Rows from block 3 of a small masked spectrogram model, named by matrix and row number. Rows with one number belong to one channel. Each number is 128 + 24 x the weight over its row's rms, rounded and kept within 0 to 255. All counts start at 0. Numbers have three digits each.
After each channel's rows are labels from the 100 clips, of 14976, where the channel reaches its highest value: "peak in band" is the frequency band that holds the peak. Only what is clearly more common there than usual is listed. The data: synthetic speech, music and everyday sounds put through simulated rooms and audio effects.
# convs0: first 3x3 conv (model.blocks.3.convs.0.weight, 128x128x3x3, each kernel summed), inputs 0-63
# convs1: second 3x3 conv (model.blocks.3.convs.1.weight, 128x128x3x3, transposed, each kernel summed), outputs 0-63

convs0.88:170132169172130169137105170105172117176146158141133099172179144131138126170175171131175121134139142125165110178177146109116126145126148161131110174128151140163114136128108156124151140138124113
convs1.88:111112132127117121138109115119082178145108112121171141161119139120104177117111157096142122150087125126120140101122118091134124124187125126130154154123136095144143103122148154130132080185139148
peak in band: 250 to 500 Hz

convs0.64:184119188186109179123125181132186121187120176133119131183185119126130122127190190133182137138131127135185122184185130130141130125125134174133129188130143126144120137129131120125165126118130125
convs1.64:112136142123130110159120122137069142096143115147146128111167157129130126146172110105155086113125134107127075119124091104130137115157093130155192110163111116125151131131162145151121132169158142
peak in band: 4000 to 8000 Hz

convs0.50:181137188183129175125144172145183112180127160134122127173178126132145112122186187147176113126120126162189121181182124131133103138123140167131118183126134131154123137136128126122161136123153120
convs1.50:155133137145124142153123147099168150146108165138089169130116112129172104149104117128149136142133141155160173158134117147136143098117110132136119112145142171129146147118133140119172134091145132
peak in band: 4000 to 8000 Hz

convs0.86:173117177178113176141124160133177138181108163121116122174173097123149123143181182138168148152140124148146111181178121129132141150122135166129150179115156105181127149145137104126156150135162137
convs1.86:138115113102115105102152094111151116159159143144104133147097090104145128118130099143130118137119164131115157131125136133104107103102132134105130107137095180163120147100135089062144109128169130
peak in band: 500 to 1000 Hz

convs0.123:072113074070144069118145078151074124076131080131136116085087120130128143120074072104088134110139120112065133076078124134111133137153133081139121075129112128099129118128114134143091121140125111
convs1.123:158130147145102136139115146101142139136122142133081156105107116143110085170157143152081122127098129134156110123141149127151128111033157097127103126141137145130119159142136077100127130116129174
peak in band: 4000 to 8000 Hz

convs0.12:157134153163099177144148167133168149170140156144164118159155107106146115153166166135166129120153079157111127165167103115140141142133154161132136163125165102163150131134091083166124131122083143
convs1.12:148094144149140141138147092070136075148113090114126162152147162137162143105131141134142128108160163128117110083137118109156125095131103094108088149126113130176120124146110169145137143127162128
peak in band: 250 to 500 Hz

convs0.63:178142179176118178141119164134180128183111171141128126182170123120154109137183183145175140131133138145175135182177117124144127123093150170142127179121160132168126143143130128136158135146139141
convs1.63:135131135096151134094110073091113119135128153127120133166122173116134098098142112103159139151128153145101098075111136144138102094131118135119166125143131149148152125126146142114080162121159140
peak in band: 4000 to 8000 Hz

convs0.102:081136081080131107154155101122084135088119105135144120102096139094132143159083082068103155106145107160077142098094124133094148149131110114086104088084118094083158144149140125140102128149150127
convs1.102:139097136142090124123113173137124101154108141120113102120108109091112134151120184136119140136090128145174118123131088110116108115133109115129110136075132067106076129096136129152130099134102086
peak in band: 1000 to 2000 Hz; 500 to 1000 Hz

convs0.65:175111175177130166138112171129176120176134162131106128173176131102147133128181179156168133139126117153170106175175124126132128123119155165114126179119151114164149128156101111101156132131143119
convs1.65:123156119129172157138165128133136166125143139140141159154141150176149171153143117138150150132160154148116132137112138147139162152151158154157128151174166179146175146145149173162127154155152163
peak in band: 0 to 250 Hz

convs0.87:188115182182127173124114168138184131182140172117136123179180122124137128142185183151175130134138133138179124184184123128125136130128139173123131183121146121176128134145134144129156126134146113
convs1.87:144105121143122111090119111097141133153141130125124113139115115085104115122100084077126134202143118106148101128140078115126118123111110044145126110132113139132128102128090132110128118126112110
peak in band: 4000 to 8000 Hz

convs0.85:153143142143104143130142137105144102140102133131127111145144115112157109158148138132137172167136131094203106142140124149118103154127161130110114140139151097141133148153116107125119132145122154
convs1.85:123112119120121132132116136115159109100106118141123105099115152114126109102137178130128111128116105116158103108097043124119112083116081151109157105093101097084106086069107106136122071128121085
peak in band: 0 to 250 Hz

convs0.98:159140158162129164130161154115158144162134142150098079153157129140161113152164159150159141138146173152172109159160116122115141107095136140148136160074145137139135138131127113124148139152120130
convs1.98:143131116096106127119140143164148111151150153101123068123166121124138127148119116174132147116147173132101084121130136150129143132151135150091165147102142118118093135122121101122144139108111139
peak in band: 4000 to 8000 Hz

convs0.96:182123186188122179128124173129187119187123168137131139183180119124139131130190189140180137144119112143165124185184123121133131133120143172122126189133161125172126128134120112117166129130133115
convs1.96:111140134144160163132131150167110145126141152106146163156158140181167177138137114144168161137138149153117142146115134125133142137134160157154144145182161188156163118149134154154132162150133144
peak in band: 0 to 250 Hz

convs0.92:128128128127158144151150124125126148135138134135119152127127118141141125140127125164127135176106129174119113130132133126155136101048160125127155128146150146165167113166114124126155161148174143
convs1.92:131154145161119148124109125107142106135155152142139132111124130138124069142133131094092127113153095115128132129103086127127078121083127133103118140110129115119086122112141132071137117086091077
peak in band: 250 to 500 Hz

convs0.10:190133188184126185125127179131183130182135172137125131177176117123142118122185184152176126129121124138206125182181126127132130127123143168128115183127139125162132125135118128125167131121130129
convs1.10:128115150114148148137182143162113129126106135122159096138166170148157137145128128132171162127173185161110126149123133157146162153180148164153135138137132174135143139121155178125135161166145122
peak in band: 0 to 250 Hz

convs0.41:150134160157107167150135148133160133160155165107107131161153096128150137126161158201156136165124133140120137159161144119138125101068148160109094160147136150174144137144109111109155139107152148
convs1.41:106102111111119098133084139084139149105102101139135116122108149142124137115147150134109098156089171116100177126133123113151125098094124149086118151145159105130114139104111090141154100121116089
peak in band: 0 to 250 Hz

convs0.45:106141102102136091152132099103107144101139115168137091100107143129107117112102105100099135086114093097147097109105122120134121148114139091154102102163142121129118166179096087139102164101139127
convs1.45:130088114121139152133108137131132113145127135108120140170162107076124146078129150123138102108087096136117184150150130138141116164169128152118156146122141118126159147139134152101176132202133162
peak in band: 0 to 250 Hz

convs0.51:141108133134115135141105125139142105132100150089112163143141129121153144154135135160131128150158133118143098142145142148156157151136160137131142139134194123120150120171116130107122127144134092
convs1.51:113106130112170114076105117147110111139106092161135087111143146121084120138143141147101140111132151101118113120120134124132093130113106104140112117129127109120072093137094119130115105130097127
peak in band: 250 to 500 Hz

convs0.61:178124176178135172126129177142179131180119165132133096176178111117141125131180180135172128147118136131183142180180153138121130136119134169126115181108150103170120137152119121105164155132149111
convs1.61:120160117124173162136165128129137170124142135141135158152147148176153164149147118138158142130157157150117137143110145147132160148157155155156137155167165175146183143146148173148123154157152158
peak in band: 4000 to 8000 Hz

convs0.58:176154173171154159147137157149172129171108160153124087163159127146136109147167169180164142141145153121203126168170139147148143133116169149142152168110165112167126129150129140131162145146122105
convs1.58:112134154175123100148094106135117114095099138189163114144179123158113130094100165129125126134155137109133102127124121090090117137123108116125130126133092096158127094101111141136142106089134119
peak in band: 250 to 500 Hz

convs0.54:093138082085119091121092114134091118089127104108149121094093126109139118151084086139086176145134087073108113090090133142110136136120118099115145089132193124058101146122107091146087155139107131
convs1.54:103099149121112104099092081152083123135077109133152116068160090099135077105106091167124112136150111118167112144136151155134112127120127108102107088120083118122127097115135127140128118122142133
peak in band: 500 to 1000 Hz

convs0.40:089136087089126089171127098141089126086136117139151156094105123132120127168091089125083154115120106112106115093095130162139145152122158101094151093159163118089106150155159116118097162145129131
convs1.40:150127162171142142110086093153142133154092131165129103108137133139094089142120133143125109136098110094122174141124134133109104123113129115149120083147047110138088091118115130099145114160107150
peak in band: 500 to 1000 Hz

convs0.16:106127089081146102143144108133091138091114104152110085087099150127120133124086087178090141138158145157146121092087119166133135118099143087130132086144140149119146085183141137140081128133135140
convs1.16:154111154177070120121067117128118081145131134116101108110133128091090151091100109136099104127094115130167116137134158118162077111108124115122078088107078107150100144135101152118137131127146099
peak in band: 1000 to 2000 Hz

convs0.13:109139095095134113149091095166095126096151096131132170087094121156132154149098096132095093115125138143164114102094118136166104151133173088130116092141094154114145114168108166143076142111111130
convs1.13:127139154115072140086119160149121126152136130101153072110103081086102140123165172094167148163127126121102110135144094118115128161159097106098135193114127113119115125112123127117145092138107151
peak in band: 2000 to 4000 Hz

convs0.5:108142101100110132129142122147107096105109114111096149111118111142178098134106101137115126127084163116122150105102136137159115127098163116139112100119123126143109143153139145110113109090113166
convs1.5:112123109132138117127112118120152104062169101102108118134109154118117117092127166128125112135102103110135098112087153107118084087130076150111174109081085140105099125071126113141104086128128108
peak in band: 0 to 250 Hz

convs0.3:174111174172111163129127177132177115174149169136121147168173131106149122148175173151166137124129136133191135172176128130105099139124151165111108175107156132170101122146106137123162140145135116
convs1.3:089110120100156152178140102143141110075082156130158112145128132177156164132127163116148091174143150142107135127087112127116156130133091110162152150135128124147136102109139126144158100173127107
peak in band: 0 to 250 Hz

convs0.31:110148107105118120114117117116107144103122094145132144099108117139168095134106099093105143145094107110125101104100110139121120134093135095131140098143094136135118119119118134105085116079096167
convs1.31:098126128130105161142118123102135113083125152116119136114119119144084083141113142128114130131138138156123101095059098114123101129145105066128104094147125107108087095104144125104113072068120109
peak in band: 250 to 500 Hz

convs0.80:184124187186125179117125175129187132187122167131124118179182126128146117122190190150182127147135136146187127187184121127138127123116130174135127187120151120154123126130116130121166123117140129
convs1.80:129140139111132140112134134151111133112165128125125077135130127141141133162173110161147150124141157138137124133136138156143136134173144149144125146148119153144165153140170154131127166159163126
peak in band: 4000 to 8000 Hz

convs0.48:183132183186124177130125176137184120186106171143133130181178125128143120124185186142184121141124140134177128182181131137135121131126148173137108184126136113172118139127113128124160143135143119
convs1.48:104164104132160159148142100135105147090121152152154155142149129144136147128139111135145114142166172160102117099109110131101145138189125116143150161153163149147127110146137159122137134153148150
peak in band: 0 to 250 Hz

convs0.104:113118096085130102131132094111087139084148106139112120103095127139099138149080084105086152104131110132189123094094117113112140136097116095123146090128136146087137153161130103120073167134093118
convs1.104:122129127106166121135137143159098093123080138126153085105180146125145098111121121104102051148154142149131150115117112129145143145109140127104113160143162100120070107146135109140119111122123126
peak in band: 1000 to 2000 Hz; 500 to 1000 Hz

convs0.60:077108080074137081130120087126076105082128105132126133095086147137128124146080078120086142137138140111086120086084117144115112157122140098116113081115118135125111133177157149148093147128131127
convs1.60:140147144148091135085136059148136139154130132122143097112115119124081135147118119127131088187115101101114145109146154095127129127127133138144109121095119122121111123107071129089105127093127102
peak in band: 1000 to 2000 Hz

convs0.71:172106167171120159145099163139174118173141170125130127167174115104136139154175170167177135119122146127152134167172131129125115131116174170105115172106143141177108109156154168131172135119129125
convs1.71:120139152153081125117111096129116124147131147117123130115116098091104136130112153126087104145126122119125119122129126104084114091101120088105108114125099137118083080113110119092109084102131146
peak in band: 1000 to 2000 Hz

convs0.108:171135169171121174131141175123173122172132175143136135171173130107134123121176173098173133129131104161162120178174119120137137141127138173081123173126140114148139128138111126128160138133148125
convs1.108:126101133129133134122089129129111118170102127135121073114134099076078124148131141155129117104104076129166161122140123167141092113135162124148099090086106094122129126142118143119154132123088130
peak in band: 0 to 250 Hz; 250 to 500 Hz

convs0.6:123116120117122124121117125133114070118131133127125129122123131122129139137117115164122158121124147072138133119117164128172121132119192123109132116113131138099106142144142159151149172159121112
convs1.6:135125133143118073092125118101135088128151097118110121100116129112086125146122158110097140119078106076155124116144129111091114085126078139139103105110100116125115106108101112102115154122091113
peak in band: 2000 to 4000 Hz

convs0.82:176123175175132181150132171121177118178115169141124130173169117117160105121179176150171131143120118146186107178178126127163131130124158162133108177137162109167115128167128128146163133144122133
convs1.82:136157142126144139106116148103152177148135110141127163175131108112114117093137143153147131162137154129099144097123141142157099117149143161120202159120107183121173143126116165098111139097139132
peak in band: 250 to 500 Hz

convs0.81:113106110116130097125112136155118140112134117144171104124108140142091111134123120085106154081138087083090139117116069163131140165139126128095143121141105087065109088088130115141109118157106147
convs1.81:151089147178156135110103110094113127175092098152155125122122122166132173129110127124128132139116153137121130132146123130145146102125145092137050127144131167176124147153097114146131140160140120
peak in band: 1000 to 2000 Hz

convs0.66:077109082075140076140140094148082108082126095120132120088103137134132129133083078118099119123153121104072142080086110146112137144139133106129124082119100139114124108137161163138089110118126139
convs1.66:144160127139125137136126134113106153128146129128094137120089099114112128143121124139075114134101142139131141133146138100163151098075152089112121137149139133134117175136081068101114125128129108
peak in band: 2000 to 4000 Hz

convs0.18:152130152158131153136103146128156132157141148146114172147156130133141131111154155216152122183134118137129129157153134130155122097103153144104105152125183094161138081123135147124163118115145128
convs1.18:115144105111074107156086143115115111129127122135133139116119109115098072117081121122108107103095098107149104127126160122128082127134128148108115105113125073121085120146124088131101115094099111
peak in band: 250 to 500 Hz

convs0.74:183126184186116176120133176130186120186116173132127119173182117120146124127188187140183129132119125143179129183184138120126119122126127169123112187115144138168115132128119125124176127125142128
convs1.74:121162126142165158148176123148151168135129147142122165150157161176135154159152123116162134123162209144114127133119147132118126138157155148193128148147166176152150143152150178137139166146145145
peak in band: 0 to 250 Hz

convs0.90:086122081081127082160136086142080140081137075137127103089082127117113146139075078101080132101113139144080130085083073126102147137129111087144131077126088109115129139145117120116105131146118107
convs1.90:145089116118166105090123127134086092132110131126145062114151105122091099122095148144151122148147092128123141171134139147154146143097151144093105144153110088117089115127137105147140136138093127
peak in band: 4000 to 8000 Hz

convs0.20:107099106116125111110108104119112102119138117158138127102111116155135128169117119164114140163153143081105111118117115116086140135126126098154108116111173148087106107118101130135095100163117098
convs1.20:132131127079153174106137164152106150091117132125120149106104141097125114114119127176109133110119126120099105151149138148102194123153130151070130132133126090126186123169130134137112125120085136
peak in band: 4000 to 8000 Hz

convs0.14:170126168167139165108132177144169121167117172121126134176172119098167125118173170126165162145130093151165134171172124133144134122123141171082122171130151097160164126141123107119150152152138117
convs1.14:122094164090143146130107161118127087134112135135141098108153119105127154102099116169124109145121093134135181148154108126096141109113129157113137173127118125128112111153124129080143122100105101
peak in band: 0 to 250 Hz

convs0.127:178096177173124157133132166127174123172110156154132126163162121107145116164180175157164143106116130104208113170174133132134110141137150153112129175125149108156101121158124134105158129139128126
convs1.127:089106108076149150128169130134108125093150123137151136141118116166148163107149160174139118098125164148121098119101150114143150119132111140126189166093112152128134134114168141150142109159122147
peak in band: 0 to 250 Hz

convs0.75:175135179179127155129132166116179097178125155136128117164175136137110127133182182174172117134119128121153128178176151130134095107118137158145099178131141139153121134123119127119173172148144118
convs1.75:137131131134123094126080137138144130127081123152113135093140094123152099126117099124128149133122119109157130139148102121136129126053125097132134084111133121122119098139145107123120137068121116
peak in band: 500 to 1000 Hz

convs0.29:187114185186125173137124176123186134185133172140133122175182119130129130133187187143177129127133132151184135182184130126131122136119134169128125186123135124176122133139130136127165129134149111
convs1.29:127152107111137131120187114104132117089120147096149146136122131111137128131136076097162126180134162158136079157123108110125105116151108121165133119159167139139140100107155136138102122096101105
peak in band: 0 to 250 Hz

convs0.113:187120181180110178122119180122180123177133174135111122170176120124137121129180180145173132120131128155218122176179135125138119118119136166112131179127138123153113142145125112130169134134140124
convs1.113:101153129112158155179155131150117143104100150145159149149157141183154151123147129124170109128174150155137138148100105130132153141172138150168135163161150179152151141133163151142143140169168127
peak in band: 0 to 250 Hz

convs0.91:178118176183129176127123168139181125184131164118118125176173127126157127136186185148172129155128139140163122183183138120136126109121133167134126184114143129168128129122125134119167127126132136
convs1.91:120129130137105114128092154135163149157152129156099142135109100137124121140147106131106149122115146118122152126154077127151100137145116092134183107112118146120130111134105100112141134074151108
peak in band: 0 to 250 Hz

convs0.76:109104100096113095158142117101101125103139117122093139121109136123138099131103102111084179159109139125081131107106095139148166110118138110124141110120153119127127171135135090130094149139119152
convs1.76:128126120131161149089129097131101119158125104114152103114149143111126126098144119139129131119128139144136143100115106123135077135112139128112149118125108128170110095140136111119121150135148146
peak in band: 1000 to 2000 Hz

convs0.34:121097113105070108147123110148107113108142123133122101125120111128136172164104110176123121145141133066120082116114152132113123186139147122134119108126170129078110114164163144164121161119112115
convs1.34:107107165114145116097144139173114160101133119117143124118138128097104108127117162157118147133100103105128124165147119115149140136106138088117155095146095144128156126112147147143085129085099176
peak in band: 500 to 1000 Hz

convs0.99:174110170175127167137140158127179158178121167136125132171170105128164123137181176174178113148130146117183124177177131137136119124125155162128127177128168134182135122160126132124176135132139127
convs1.99:155094143126101126093110110106116125112126115151088156126094115100139105124103119149088132084156098103157140165143134110094109110134132128081113102066138142109144094129118101119145114070150085
peak in band: 0 to 250 Hz

convs0.21:183118186179135186118126175119181123178125174137123131175175120126146127123181182115174136131134110178193121181180128138131129137120140171132121181123156122164122119147119120124160126141144122
convs1.21:150137140106130148114115124090175123153127091123100141139088166151157134120132121116125114107156154140157166127137133159120107081162134092134106137126133143115137151128079158069134142125119085
peak in band: 4000 to 8000 Hz

convs0.36:169114166160117151127128146114159121162128154154106136162160124133135122125162162175162118146133126103200137163165147148148089104095147151118119163134165160154127119157123145118166148124155114
convs1.36:104109123129163103156134105138145155131141135143120127100146136147103135092084102114154125145148136117168138125113191127141138146151148126102177124127114098144139134132103096146138108117127100
peak in band: 0 to 250 Hz

convs0.43:171132164162147170110123151140166109165099148130152117165160082113139154129169166147158112124116156155186110169170125123124133125109160150137096167122125126165115134176127155130143121153129110
convs1.43:163152135107154122104134071147131120125137147158095098118119161161127099130146132107157107157144136115101158137114118128131181113118109152106144135134105140124144133085109109083159144077105126
peak in band: 4000 to 8000 Hz

convs0.26:182120183186128175137111168136185128185134172125128123179182116117143135139189188144179127134131130135160124184185125121116130136123138170116130186124151124182119129149134140127170130132142134
convs1.26:111110116145113141056105167103128130116178109122142147126115071108078142139099166109086132127149122111108129130136141116044121157139118096086144129155107141137102094120093119124120129144133165
peak in band: 0 to 250 Hz

convs0.118:190134183186123179139131183136183115184126171135125151173177125132149114115186185149177119128098123138190118181179123133132118122114135169126115183136136122154125130130128123123174125126133133
convs1.118:141087122113105129126115162146127117119157142112152103122111127147174175130129117095131184124152154142120121153110133161130171152180121119153119145134154195143146172152146138155131162144145120
peak in band: 0 to 250 Hz